Rows from block 11 of the encoder of a small model that predicts escape time at each pixel, named by matrix and row number. Rows with one number within an expert belong to one neuron, the router's apart. Each number is 128 + 24 x the weight over its row's rms, rounded and kept within 0 to 255. All counts start at 0. Numbers have three digits each.
Before each expert's rows are labels from the 100 images, of 14848, where the router gives the expert most weight on average: "responds to" is what is common among them; "place" is the part of the image that holds the peak. Only what is clearly more common there than usual is listed. The data: views of escape-time and Newton fractals.
# router: slot weights (encoder.blocks.11.mlp.router.weight, 8x128), inputs 64-127
# up: expert up (encoder.blocks.11.mlp.up, 8x32x128), inputs 64-127
# down: expert down (encoder.blocks.11.mlp.down, 8x128x32, transposed), outputs 64-127

# expert 2
responds to: tricorn; burning ship
place: top right
router.2:121113135120105129123114123143132120154125161116150152122108183112084163107120182097145115132116086126113061108128101157075138118153155138137121092113130155107134138100106134104136133125089144
up.0:163177119096129177159069125118128132110134092137173169153139124119125136094150171109115131117144134101140151151187145112173140139158070171133121143113115130110140079118147157122150106140125110
down.0:120125142131106114142113147184131140138133140149095091118144096159144114162143117109119165128110124095120146184133128094131085093207139145103134135163090169137138089137103145134162080141097103
up.1:182157158131100086118142120150128111153158132159146116141115082086147101153130099149147107151106092141141127135127136139117104088180140109155123138137074125158117112118132145134115124166157126
down.1:164150101143071133097124105110114154141133164120141109120124121108109087084134152132132137119109117098121116130147156155116149154122110122111157133125092137129108190113117100146109129153152089
up.2:125171116141123111160094109176145128095119094130130131150129108146110136111170157119105111109135131138153177131149128126140159159131058190112168140135126115123117110124130198137147117124122090
down.2:079117159124139138087126149185085118139121135151130156138170093177145067159121105096130126120127132117090153150125145084158125128186118119144112136128157166089137136144094118107114123140082103
up.3:158155155102101164149129151093109135139136097159164151142128165116105117135154183133123134132103119091113123114106158116154104131139103150140118135100139152136118160129144104093125147146104117
down.3:144159095159093109108134145174092145094121141161090129122137132157167137084166107143161132168098124093098145145167142153107127097155116162070116145151139143146144092128099140090142111174100107
up.4:106159160129136145114117157136110140113135155136173101118156134118140103137056171156119104158123150113151101161129138152164147123069153113125060132111138150132131162142119075087123138113139129
down.4:130121141124138143136101176165116150129140115136087134115179106141144144099150090108120155134132159121161120139112108160123148086110108130131111154171126125149152111139126121091166086085108128
up.5:121137108126163145104092154103156099162124112149141092128109120141162121128164123091130081131138129160144123100134141126137115110144080081136135127098139123139112147126171105160174137159130134
down.5:159105160135136154084111113115136101101139154139141105100148142082115163125109137151115117158169122094171148119130173169101142141085147104110189094124134107151152127090115096092139178158118108
up.6:098153140154112119133132133146140123126115132172106095151118111165161113155077187141126105145088112153159084104129098164136126157104111124085062112125127114155136146153120134137100162147115143
down.6:166162106120118149120090156099154138156149163108121110141138180130157154074170133160136105129104135143143124104117148170121155087080114119128136133150149085140131111096138126127130148129094139
up.7:122113135160136097116102129137143127105119118112109126121093102126144140115153096119127120101163149121120177137150146113109102149169165115128116094135151138143158144121104174152134104143145120
down.7:124126105160135125101157130108151105148119146103139124124139086140127106142120117199128160169149145090103101139152148181099116147120126108093119101120151126112079130141068145173100117133133119
up.8:139111111124147094139117132120142121111146173140182115126123182116156159102143102101127148118115140143130104133149113118147120142150130112119124088133112143147115093137099146113142137142109117
down.8:160138112145126137155131173125080162152137081141098164107130079143129097099144101099158172112096119100118115128140130124175133104151121145118119172165154133155118108135135139151133125128138133
up.9:144130061139132147166137115168127107156158090106127160100144164149156146125170109125124115089154124144152129130145147101161128144149099123111143111148096105116165065118094167142116109147123079
down.9:115117137119110153068110146145157145156138125143099068128163106130100100150095146106115131080124144148104145160144125102158129120171119132134116151136108165143157111123144091108144115158112115
up.10:109139096138136156115074124129138101132130130159123085088126102143157148114117148164148112143141185097156148120130098098130096114131126141113099117108155124154148132145097159152082140127135097
down.10:144142105166182130109120151111153110130155094069130107118129100140077109100101148154130132124167131089133093104121136106108119138124121134147092112094146144126106123114106137132130119103171133
up.11:102141144095129106116132123140187148150128156157127117158146121123104116175123119141153134101134124169160136132158160147160130126119156115128103110108146126117117079105144119103167168144105126
down.11:123140134129132124155116165130063116123110119150127134142116095102113124103135142085160134105136139133110127107132136127142096107090134115111150183135138146126105107152102152108116103095100127
up.12:085096105124116114159125167071094118132109105079098119107177136112137159118176115113150126119146126153146121142147119131115140165067143110130123131153120169127164128130118151098148149101139134
down.12:128150108155105153107140146153111098137109179171135131198136110119133128142165122081118133131124141130143118132137154168178131051114126141114128143087122155101137102155130202146138133113091163
up.13:161103115162129054131096120160139139132112147110136110150110136123106151084168091134133128100121110177134153127139133130117130147177170090129168086130111140136147107134101172115133122142153146
down.13:152130124143142118125146126103087123136195118116122147126175070145171095110165102126146150142092138106104100142169145134151155113133136149113126161132130137138102134156087170164122121138132111
up.14:155074149116153062115169122122130149151148143099138147125119114108104142131160063133121139121148106141072142103123127126096083083170137100133102125141125142130158127112132108109127115083130143
down.14:110113144148124109149150101112107143140139145167119129162139086112074130097134131157136119149137120108133136115154149186152126135114143172139111122128121119136093115145102172154096118123133142
up.15:117158078137142102157085122127136106097127144119114104109160084143136147135141117096103119107156119113124160150159109128138163166091069141104140145138127112081138106115126149101157126106142085
down.15:085140174127102126174118152096136120171134130148111134159129132150163133138081145089132113116095139126129124167124155100131149102127153134141109122105125154139128117167205164115127082091086122
up.16:129143124127139139093068123128118121120125159145127089102111081134164116132138128154140119111160142098164163121132103073148117149146111167146095136128150119137145133134111174160103139121137122
down.16:116159111131187118122143156119164096129142102047124097127106115137080108121094151135111135093171135123144119091119109150077131128101111110112089138127145132110136150147126104150142117116143141
up.17:090134117136135090151082111141138098132118141149127122130121113122129134119153096109141125132125160141123163109180119135129097127178161064155136119090143143123135114123127167129160116194131136
down.17:124127104152169119132124115102105130139163099098164140138132084143145089125111132155160152160142167108109087118141130142111122129107115162097175144159181109116068126153096150185095110127123161
up.18:096129145115152122107148125128143151151134174122154099166113141108112152145085148148182152128099120117155112129155177135151145131105168083155084132166147144131143120128117113109146151094121126
down.18:147089120103170138098096142146120136109127121138109116126143104149152122099182103145137159143131142134129151127139118179155131108106111132153135147190164092128106106110119151084157119114114099
up.19:157140135114121134122115170104135130175138139129100153116129100102132141134116121166139142137126120117112144104126197116159100132157117093111106121122124139111114072124138129115120128145109115
down.19:125132106113111127057151114141159122102070124081097044148103114176133110124149136137098157108130141093082142130166128134115136134110153168160131100111147161157104127131119141084162136166143116
up.20:102123112131134152105133165098130142167116103105109124070138110116128144126146102107118145130140159121083140119168141129106107090105119086138178171144134143126145177133142140152167112105150150
down.20:096073139168137132101149167142140096082114118154165121116131150147149128097147128128109099180170144093142123119120159127126147130099146161115163092168131101103111146131084111149117144123145128
up.21:157161152138141117122083112161166138112104115131119144155122062123129134125118164135110137152114129137124143123162157120154140136155096159129085162135131121124105142143121122128121124118115137
down.21:069123118120126110124093116156125136074102129144073128111103139161157126108134137124123094128133130135085167114122133100159120120159134151163107150149132193146150119107081124093116122179138116
up.22:140115143144117106131104113159121151128145108112139119143091112093133124086111085105142106086165152157147125152144143120115131139175137124138116096141120122151137118129106189150109100141130112
down.22:148129102121157161113149121118154135142114154105119139127171095124109136131144126161157164113120139101107100141159156170123126085119102106120127171121140126105102151143113128157125137177148151
up.23:115120150176132081151094123152162143125116133115143142121096105135119129127155077121134118101148141139122157141147151139116134144162123100172157110129120153141136124130115165132146126156150131
down.23:160120118145136148101154167098110123124127116115147130121143110143167111138143150133115136159146160121100066129140153185128134112129130121105151136152139107110062131159073159156115120127138152
up.24:139194116138126120148100116103126136115138122141181109106128090121114106127120170089078164137124129111121154132152133108152119158104066145133144187092119127160112171120110135116133098133107074
down.24:094118137154113109125113099182119131103124097152088188112135120177133111100146109104121162150140115100090170160126123099132166123179134168098123167152124142083138117131090126100089102125115130
up.25:123190128131142134121141134085089157097112099146113157166150166141116120103077188134114089127120138158109107152128110132153147135119130161137117081098138146141131131165131093093119159138127105
down.25:176129144103181135152110123144117166153124100137113141146105186108131112143101111143111161145110105115122091139127077161150164093112145103155122125124107108129135129138144123154151085112138155
up.26:180147134118100149143130146147121099138150155107164132145133153154143147155159126162170165136113137087126102131128100101163125149130143116122117146140120110110177114123104159126130124164175111
down.26:156124119099109148131134099138150144127134101154105079141133124099146116126137142110126143111109144108105158177149126127148109146166141131135149128187149132195142127125114084120118121140136122
up.27:118115122149131077119106115160156138131128135095112142108118126140110140119155107074109129110143125111139167146175110118120120173159109139132120110145101138092129122109125148098186129095133105
down.27:113121168148129136155130142144093102129144155178171131152155105147111146156086090114137120118136117129110115121131136171166131140131123138158097135109104132120100159126112192181110153091127128
up.28:144102108114137161128123099154153107138144160110126143140118140091103130145133133099145126068091151129159148108100149143145121158152105121100118135143116109114174117119179142137068132094127111
down.28:110142143131108153099128164139137175148137155119145139139126108146120145110085119133131093096115102152059146115168115109152116144160079161149075166136139130161142131094146168126162163104151142
up.29:108114145119113088160110136170155110116088129119155076132127094171115153102102084129146131112178119106150162130149136091136131128133119145111121123143122115103110103133128152079156157144153077
down.29:101138129123151095136084108087084125146129112146126129167127118156121131167094137090113102077160134168118087096141116138156105101092141097140078135087128136127137177140127135126077146099149115
up.30:121127122116141102172070119101142130144112130130122145109125098163106159117123149103158133117144114063134170144178138116137136164125157107124091162148133164091129098112125104105145102138102100
down.30:109153144137090095152147138164102119106110156167123125125132096138124109123160137131148152118099160103138136163129133128148103075122123162159140143128119130120132086172117150136153119123088114

# expert 5
responds to: Newton basins of three roots; pastel
place: bottom right
router.5:160130173164084135109151137173101153101147147104153112134123116183124159107154107140116133117158135140139121153139175148095166134115137177119121145160126170121143132117111128141142115102152134
up.0:189127073157106129153146073163108086135129116139073105157187127122165122165171110153116088143113117122114152096120123144127124113138146147109129130129084122118121134108163122142129163157130101
down.0:126130167112139119095136160101086147123176146118137139119138147139114178137142095093154111104100148089165134116112120090172118093150095138122140136163177124132149141147161142108139110115143159
up.1:168088138125127106146151071123144074154123138111113122180092123154124125137129115116142129114125104122145113121093091106104116128131154127113129104120115144131113133121146140135110121135078083
down.1:135127126139129099091154118117105147089152092139156115127164128158164162115156098122148085118131117066128110117110121114142152159160114164140089121137135099139132178119146110111097124131169172
up.2:123130156139101117087153094157098147135133134120178163130027137131109136168086144145142130119117107107140100127117127139126138138168061137120147120121106173116121078159115159138124155111119143
down.2:124097161137127144168141118090141089072098124138137129115137113117126105111121139154164139106114100099142114088141135161124140132077188142138165071136114132100104095147121161142136138118149119
up.3:144125146136122129124135138122142115113082105122083102157157104144147079127172109170138142129127108125137151142131137137125100114098156132120105125136133108174112132114165096139156131102185153
down.3:154145145121128089140126109103119116172186136130169142156152152098103152125116147137111148111113139124158136157168130129110165124107085074121084104100166136125131153137141137094140113081120171
up.4:112068128099127106115138118089130145140138156107139139074124117141110166108107112117087149152128161142124109125140099111102135144125138123121103104136122151124124081121099152100137131099109115
down.4:150122114160138114128148129150128137133136122152124169087101144176121145116106140131122143120102120178084162158125133178138096158147122118119086132134125151150134104118136144136149108126112107
up.5:136121134120124135135141113149161103145153114149149135137108130149136111098111132120184157147050145120078139104141096142142088111124119108136110107139147156132101130088121098088119130193127091
down.5:143151107113140117119142139090106128106095159100072080125138130149163103148111147147146141136068120143087144096150123109107132124125107130105114130092173134114116127112142072137144119141103127
up.6:138126165157141099139146141165130141110147105146127123166044124097101092140105142142132111137131083136144100120112138110107149107141110138141142112125131119118128124111087116134113137112107128
down.6:124120126143119117117146110066132085127124154094177137154125151106127152147145161154150088142130101131124091121114165145116124139105164099111135073087154126123116158120144095150129163110124151
up.7:136121151141116149137124128135120165107167140166193159122104153132103144149076153113122124119116118118127077130089116099107154156160129119154105154147093125126138110100121144113092106119144162
down.7:144134098138109144158188125127121107120121117144125109146104114151139106119162108144134107147128153129117137150158133141107123174106198146174141074091088136119117140146153133152147118157142132
up.8:092128131133127121130113122118179087142071110132096123140160134138137129142138112147141194144092122121143139141142129173144097147131117072118133137119159116145108142154166100122127107115180147
down.8:122105180125134100128121095099114128115154152097142146134139163141099148134090165130116129126123153146158108142112116087099140102120094133142119144153157121113140122104115132118124137070133139
up.9:122105119132090099131114080174151109133089113166067099129179084140145102147168092161157137138113113093111164064130106146138140117129169124112114151115136090131148159116136103132142103149135139
down.9:133142146097164092123119113072096162138141102059144169113140165123141177151110160134142114123140139107173143113096109155139103126139117118130116155149149119117184158140155076064130155141122138
up.10:092157119131120112146072104131190115155121177122150158125123128124130126136139140086116134132105147143092127124140105168138117127099111107105125185106148117097159144145120144164124130097111151
down.10:109129151114146111131103104130077148098153116106117140128158114159116123125104151155129093120090196096127106151114095086140125130125133157157129161126127117097125116197103095127112136110106114
up.11:130139103107139109156168095153152066122086133141081129144106140131152126151124126120184128095102121107127188117108113129162121165144137116148104121140142153135075146121142091083141161181096112
down.11:141135159125140111112178160063111104124156123085139148122171126116121162105137139137147114142119089095143141081129160076133163149103108150099115102128162132162081119132169146123127144155141157
up.12:151088066153109119145141075156113083126116131140077121162172121110147136157165103147121124146114103120128167103099115133138111133151169144119132100131098131145114116106160114134140155146119091
down.12:114146174123135112112154150105080168134135149093162132129167169135128189117125094117145104129123139120144105105108118106157145096115096129144144145169156120149164154133155119105105143125165165
up.13:108116150166116109150136159161128123080089079128105137173109108117133152138118118158094162096161087136150131125120158125148160160151147133137130131130120108147124139133120134115132148128183134
down.13:140124127160135126149097125070145084166147127114182137132147129098116121124110120147121103115173084156145111141162141135141100116106103079110103140131082126114165130123141140104083140084119147
up.14:111111124104129123166160119161129059115097097130075105129135128121172127158150109150161146107116108105133174100106108135189098120156137158140119112106144110129072169132150093090143150171122119
down.14:149110159110101129099132151078129144149156142080118135109169130138101135091124149116137143110135126123132115088133147059137159129101065111092099155151155123176108154125158114096147143153163176
up.15:102097116140145099121122135089178149107140115121125134128138088140093175114112126103073132169158105148101141134164136123085105120149130140119147124155113110139137096140108186147150128097116122
down.15:148090104145166086131095103147121098163137075105123105148104137151085137117128127131061151126151102144108119175129106134095143151128110118130126133135120147111149120138122166137146130143105081
up.16:099083141099151099129111145070139167138156148110161124120122103113097153087101122126097134179143114132130133155158114106083113114146151104115122116157127122119149101116092158121121129082109114
down.16:128128083140132091091122130156126127142118093149148119137086123131130116140130143128118113115148130135101149167120150141070137150148141146150116120126083155136166103136150125124121116112125083
up.17:113135135135092160125109142152142106057074090154131132156139133127122129169136142156116130083114117142145122136078135148128136138124106133110110148116128126144129130156131116146126135129155147
down.17:138130159161120133161105113078107114178169146121149124151148130113105145095109101144130122115139137141148090146161139115112124153110100110127119165126127102098151149151125146099147143093106165
up.18:105114128154105099179123147127106110095093075120080136146137121108128161156123111162105122115138115118167149102121144141161169145129165144149132124130137130139093121150129135083136150152168091
down.18:119116119172148115136126136071144102141144143144166142150107123101152146111134125099122093099179102107162143140141130123153062130124109132083142154131117113150142158085174161123105130129148141
up.19:128133152130104125140127117126138124051108092131112112187169111165132119113131131167123165104143121118161153150113133133131137137135176150139113142146117113166119133118153143124180144119155158
down.19:114129120146150104158118119074131122220147155127154166145121152114115173132082114103131130114139114165125145148169158106113108144127107073125091158123132151095132160130132184115121119072127164
up.20:131133159144132123120131144153104151108159131116199131159067128139099102149089153108152113125138119127172082105102146094097178127124101148141135096132132155102125123113098143120120132140106139
down.20:126103113116102135137171133084141108132153126150155116139138142102144133120153170147169100137131127113099123121147151125101074172105150108168104077103132158132094133143154107136162118184103113
up.21:140109073170117121148124083161117102147136153130089107166166131143155140150163113122125108122122115093116169094115120131111145131137133125127136119160086135119132138114158105134154154166099083
down.21:132122174135132129116140140089089115088148145121145128126180128144136171117143128108149091129102160106144125103098119070135119110128122151118161140152184101145168142149148092113122147133126170
up.22:119116102148118108113121159126098139144114110105110122110131129124141145141116113152082100138115148150160174144148151134138139147133084134091137149144138122145145104191141136146144121128168096
down.22:167121157139106127159109148109095123104150126117150140128101155146131112115097094146125138155118147141158084198092105140129086129143136113143135142136111099113158126145139143139160140123104145
up.23:133146137110083143129156144159094058091151117132187125070131127097148121138136128110159150092093175146113147111125106125178096139138088168145125146146139167099142131138109116099125113139148148
down.23:126143146161135139160132141098140160184127132118096076082119087149137138087122112110149161129100188129132109097135089111163124129095118117120150151117156134156158109181175144160162087150150143
up.24:097131121146133126119120128105152074151080080141121122136173130129151155131151118163124169115096131108155160131148134153187113150140132084108123128138145126149106139168162107105133103153183134
down.24:146133189124091109152148124076095117120137132090151147133118152122138141109131133142144110140131122169168131137103104105134098099105106114121126133132103090111147130086149134119138141116128170
up.25:139101169116145110136103147124136158103179147128190154127093111144105135115052137136116128145131078135132107132117114080122151127165144121149135104159091118122151102110105148133118110106137149
down.25:192140103122104149131145152117150120114076118159166126120094129111143129131110134123105101147157114158131134138152163165074102147138165134111129061083092151127143125115157137114129156139126104
up.26:145144110134107125151132089162111068089119127169132110181131165118130145181181138150149109099094152124158124134111113121179118154147121156122129135166103156095087112140115115132132173144108108
down.26:125141127154122129107160132089140096158149117108132093135187113118149141124133091116117093146092101091147126109135165076152170119122140105087120100113167145121107125150165173119128114116114139
up.27:108096114142148126139148126109136136136121076125082139118190130169141159097149126167084149173147126121141130130145163124146132117166140107113131106154130114141116122185158176110141104123155104
down.27:160126125103110132082141108162139115125129172079137149132106155137156101155113120196116131153142098178101117150114135116122107089145095104106117161109079108110137092107098160120136118126107114
up.28:124125140103140149136118134097107162102149114117125148133128122123090161111103139160134146100163104138133079114082135118144222177133135141141119128154121137129125104115092154106153139128100161
down.28:122123122115140157136111129136144132149113157117183144126102117090149076142102138121086125108140080148117142119165133117152078103138120130119105119119100166139120144110163156134121124110143108
up.29:158096131127098118148134125126110098111111120123088082102172126122132096133122092160143162111141108107121152125107115154188106128136144163103080145115135096133125158137169097128122123140138120
down.29:139143151155113123099136127119123154150136115115117137112158142130099113103109130139119171117130100119129123122150109108177144085149112087109082142152166115131186176157124101113145118132143137
up.30:179117078161123121150147079126110101128161133150112123175154158135104129193159126143125105137145120109109146121094139110123090125145125146158116123149084130114083118096162108148148160154112118
down.30:115143166128136111114157154107116125101158129113131131126146119133125148126153100100101092102131152103177113117114106088135159160137121180142125119144156109140135149158151085125111140146138143

# expert 6
responds to: cubic Julia set; Julia set
place: bottom right; middle right
router.6:135092155117122190126148121121094126144144128132108119123124181130132133152103158148129159113114114144139122140111120156115112135136119072119125139116117143165114134103108125104109103125150146
up.0:097116123166105087125128132134167113129174129139141113126137074136177109113107063126106112102203127112124157158171125136116122138150137126112123147128138134120125137114123115143121105121153111
down.0:119101136105119148109141137110120172147154168139115174096109126152173093117130107148094176134126157074160065129125137175124139111157121158087105122111104146108115151118101137158132120129103148
up.1:101136105097147149109091129079172163192116126118110106112151112138137156109182150073098120151124154151140117119150137119132102094067166125141140137095127139127110128137153054140141120111131129
down.1:152068116126219156145117129138120112114145132114121123121109141134138103148121119107136151159143096127158155189108132100118133097113111110095162075110122125111182139150098082100123164114066106
up.2:144153140126102137155117120166104131125128064137088147146101145144127095117119205122094079135152110174080101119143117140110123103169123166139113140125105124123100128138145127116140091149136156
down.2:167106145078101174152104104049146126143111136126123091166104115085063117120123096113130164093097155132103116107143154147138115130114103137120136115108110128146151129126138141107129160102118118
up.3:104138109105142158130087097073131088155107145135090103079222134108133173106185153119142135116113150135156129121134128110137132099095138122139108124104116134135103148150138073090166114141136128
down.3:146145114124137117094135114097165082097133142115120122120103170090137123128140139124137111166139099128127141160127127098098111168122137085094116129130095152126156129127117111123077170172100169
up.4:113136135177140152124101130123108164145141089107121145160064117154115098155084175144108142108162091078103129108137131093118086112128123142158134115133130169100144155135182111157107106107098109
down.4:092111143110128139140090150145125128113116082150120124151130098156144108126116127132114158131103170127113091124141097120114115111157141144130119150132115167081130101135119135129105076125114094
up.5:105123151151105147109091151105141164149099079139073184120145110125118116119178176139106142128170121162137124145160153155140135104141149172102160113114134101144111120136132140146131100128104119
down.5:174123160119104129165130125102131129115157111149123100160098115109141108131133092130133141129113153197123107142133090155060110130139113100104161138092088121105160114118148153122138130125096146
up.6:120121150152142148114117137117127168151126114116126143160060158139132093137108173161139142094145098069106132111147137097124107126115136151146170113149149149133165143128196110141117097127074107
down.6:158127139090132136153102134147111115119138109132091149120122091149158073144108101137133158167114157076098109130152103172124130096115142128134122132136122152091152103107109129124128092130119111
up.7:130127136172116144127095125120123154171105108109100172154097129153154115145130154143107115141117090119124132118175156125129109108153129150110147135136120130113163118118177110177107105127130154
down.7:160120117108158136162091129138131160138144090130117141130098119139130148135090126138093146122107122126136109143132088135133111094126081105137124135142104103097190103107144126109130101099100105
up.8:133104097148176120169152123093115151109140154115117141127083156144122121131104164176106128094111122112120139099110157119106144070100121157123120149119104110146125088161156138110131125109130149
down.8:139124127136128150099063126143159097139099096093093121098128085167099098144106134150120125138115145106090086143126096157105153164098114149134128089139095091179160108185092131147126118116127134
up.9:116123119127098105126053127128158150152118128144073131120166091134147134173158112129125099161148086162134154153130127132174126135134121139147082108082123117110159120113135086168162110111139150
down.9:133109172153135111125105175119112147127145114145165125135122168186146145133103109131088066128101103106162138142150102117146096135132111130126114143152090094110186151103122129103092159128100128
up.10:090123068137070148156128114132152145129105121134106102091127126162101100119143101121110116178146150090119143121161092116136099118095091101133089124151151174119101142217119108115104168123147136
down.10:115101144152143124147173100100102083107113150119182149121155190108149131138109162127132116162124110108117109125145123158098145141111160131134124091113158092103100144120131125140104133111171154
up.11:145144093084159102195134105145127085145174152142124127129135132139147106167121123146099076133105111140121104101112122122131132093147138133155085172158080101139131104142179142121168112124185150
down.11:101139150118118122114105140121134151116125129102100122099169121149086161094093127105105122115093145114121111055157104134168162144100145174149120119153117111190140136115135131130090138083137110
up.12:132122148143114108149147134102146150144166170168167107143134075153181146130120088113153105169161124094119154160147150127090121135153141110088137144109103147114125118115103080100127143118106104
down.12:130135144112123133074158113116148156141113149158123188090115124131182152096109138170090136127129112092145151124147167166138130127135131133110114125125152122138087139146131105155098139149103149
up.13:122118133136113124141090115118100123128154123122162103115110166095133135143102127118132136141180105098113129139111118107131087143109133135177112110140109193114157137112145090185107093119111094
down.13:121134159118120106136108161113088123109109106178134170113167109128164162147103118107127172114113159097129123086140084094145112139144104162169118165165151117142109140088151140118117075147155131
up.14:155130105106144089156122085165145106091136134121103126106137080127144101106133120129106140154131109162152127139118112111122121129163100195134121133146111101086103104121116163139111127148130076
down.14:122137152142133101097099175125077162097137150109083168101145113135130140066132142087150145126107151094121103106129111104191149116136106136147142144151152149149087139116104128106116094153132136
up.15:158111124146153134190132144141112156138130126142114162158061133144113116134094157157131155133124097106141136107139148121099161105120146153147134154188123136128133107133138146102117131167133171
down.15:109145099116126132087084135095157116135114106116133087124126083127079117143123153134111143134085147113111126126099125138106111144115121148134154136138116159138151134142111123147151101145134143
up.16:157125107094144086185145089148134142137133162124117096161138149135129132137125079136144124122135132122149116119125138122139164117120124131128100135219102102131117073123113167135160172104178150
down.16:077161163125136115122116173153114124106117123155126100126168104152094106126129102130143122119090138146103121101137118136156143134132111171166123141187125140184109115149124153156131122098165116
up.17:113124110139116109124116147120155144160163123120131143125099080123184136096100106097072129137174142136130139125192155128083116151121138153132142097112128127110149122131147113140107124114124093
down.17:128104074137150130111134119138144153132154144146131177121114123135152072119116136115124160145134106065142091098105116166110128137162110150092150084095137096113127127128076087153139127190097128
up.18:132131111104132161134102124073144101175133129139092118100221126115139169120173168090158111120100128134180125108117105125112126114096160122116131101109108131125104143114136080100163104161125138
down.18:159126162092131170114138161080117146121138167146123111125111135098166128103142123071129152151134121140155152161143077086097120146155120112084147129153140135116140132117143118085125164183102139
up.19:120136110098117140134106111073138066158105139113104092112175146127163156149183133103107147134118150110141121090166119110150122106103134082123095125127134129125128135171138059123148119117163111
down.19:124112133131172134112155096121108125112154171142121150119146115118111148083143151136158127130129094110167139141134180114121140178125117110074114119134145153135137172128133063099112166154103142
up.20:094118106138102095115098142112137127148139117142158133123106083118185154121115090093096125127203139121135152146167122101132109159129145150121134114122135141098143149146103127130134114122130140
down.20:152089080155122147123143132138109157122118110129141151145072134134178062129126152141131175152155120104148099093145095153099129115139157110100129132097104116110124131128085112151139120147133146
up.21:103113123159100087144129142120154110151125130141117100143132065121169107141105079129121103137164129081130182161137114097163113114186133104115114104141147142104102150173104143115113117175141130
down.21:133108130158137121169129105087081154107132135124130166135147128130151109126107121126150141146140107080136090114174118158129116114107143151098133086087141108114101131138133150120106115147130137
up.22:134142114117127152137084091062132092146055130114098111109195136097152159100176167100142131098117144140167157132126134123140130096097124134123118115102102134130088144140149092097166113134125137
down.22:153142102143138121088115114154164115109114171122118138145096171145126101120144166130123110151173110119121110136140141128133135183132177100100158131127102180101113142115128158108115163136114157
up.23:151162135146112072158147122120139107121158138124136086130108079162171090118095105167060132097113134140081145136149126112107117134146107129107095144203107153122146125121142142101106087140171099
down.23:149141110131114129155123110092103168150101130114131214133090152119141136107115146135126180121102114115113095099157133164152135096121141117114106134113104101130088178065125145146088123156179155
up.24:101146126156141114145173122132151110149136155151125107073123107130154127171109109112114058145137118108102175098147105131139092150120122091134082156127125146132151152162106093107124143118155156
down.24:094127127163090109093144127135126134112120132115159174103130143154136131134128142134133117147142151067166079119175115162157149151140155159107108100161119121145145179173084111138078169119136129
up.25:138119138128104158110082094112122106140119113153075162139154126122149153138176165108113100148126127147167121180162141139104103123162156139117119112065138105133125115101128125168147089101132142
down.25:172126123106123131127104106118162165140149149117142103154142109143089154137127071110109148099084137114155153185124122110138138137153081112121122121146132112107183141158124121132142170100069107
up.26:116138107114134150162086098074168095122089144134081107110199121107116169137180153111125129102114117136137133113113145111148139095099126129148116121109114136131093143116128085104158108127124168
down.26:135129105126130124105097094123163092133134151091159152124125196141116127139129164118085092137146103150140145123142134130118100169113141098108164124122105127104158134104099102078111174140091134
up.27:104161137168122071148144143139169104127140129117131137124096063131127123162087106113087080069124101147115173122120143129143124151145100127133070156157117129132160117145151160111135096162147150
down.27:142124127167102100132122133094104156118122122101163143125105149137142103119119112160107118135131117101133073058139119169155119141098146130114134101121108113098118184097103161151065112113146152
up.28:079134124132104103111152171172160110132111093088147110110111084113144153105091102111101131096145159140127154113161116135157155164119143127132119149159145105121135112182123159118124141129190135
down.28:098110156132132124131149149096086134119106137150113163115130141146189098132106122098156146126145165116143062082112104188147131114110136169150157117121121115113133125149083128166099091129145169
up.29:116141128128155142124074128099134075169089127111076078121180146118151146128170134095134155131132178114150120142169088101186113111110139090129104103127148105128113136181122095118134096130145135
down.29:146109149134155127155141090091116121102139165145138147151146135100106134121137145087176121149159094093164114159108147131128145122122157103100142095098146112137147155134116126117155156136107144
up.30:100134113123128152131090099068140093157079151113092088102204132122144151123189118090134134147139168109148130134141117100154108087115150097127118123109139123128115149172116078113128102134137138
down.30:127094140136163144136159124105114110124112166140132134152109137115126144136131145116167127154162080108166105146171145150115130164109169112096131084119137131110118167149113131114130175149130152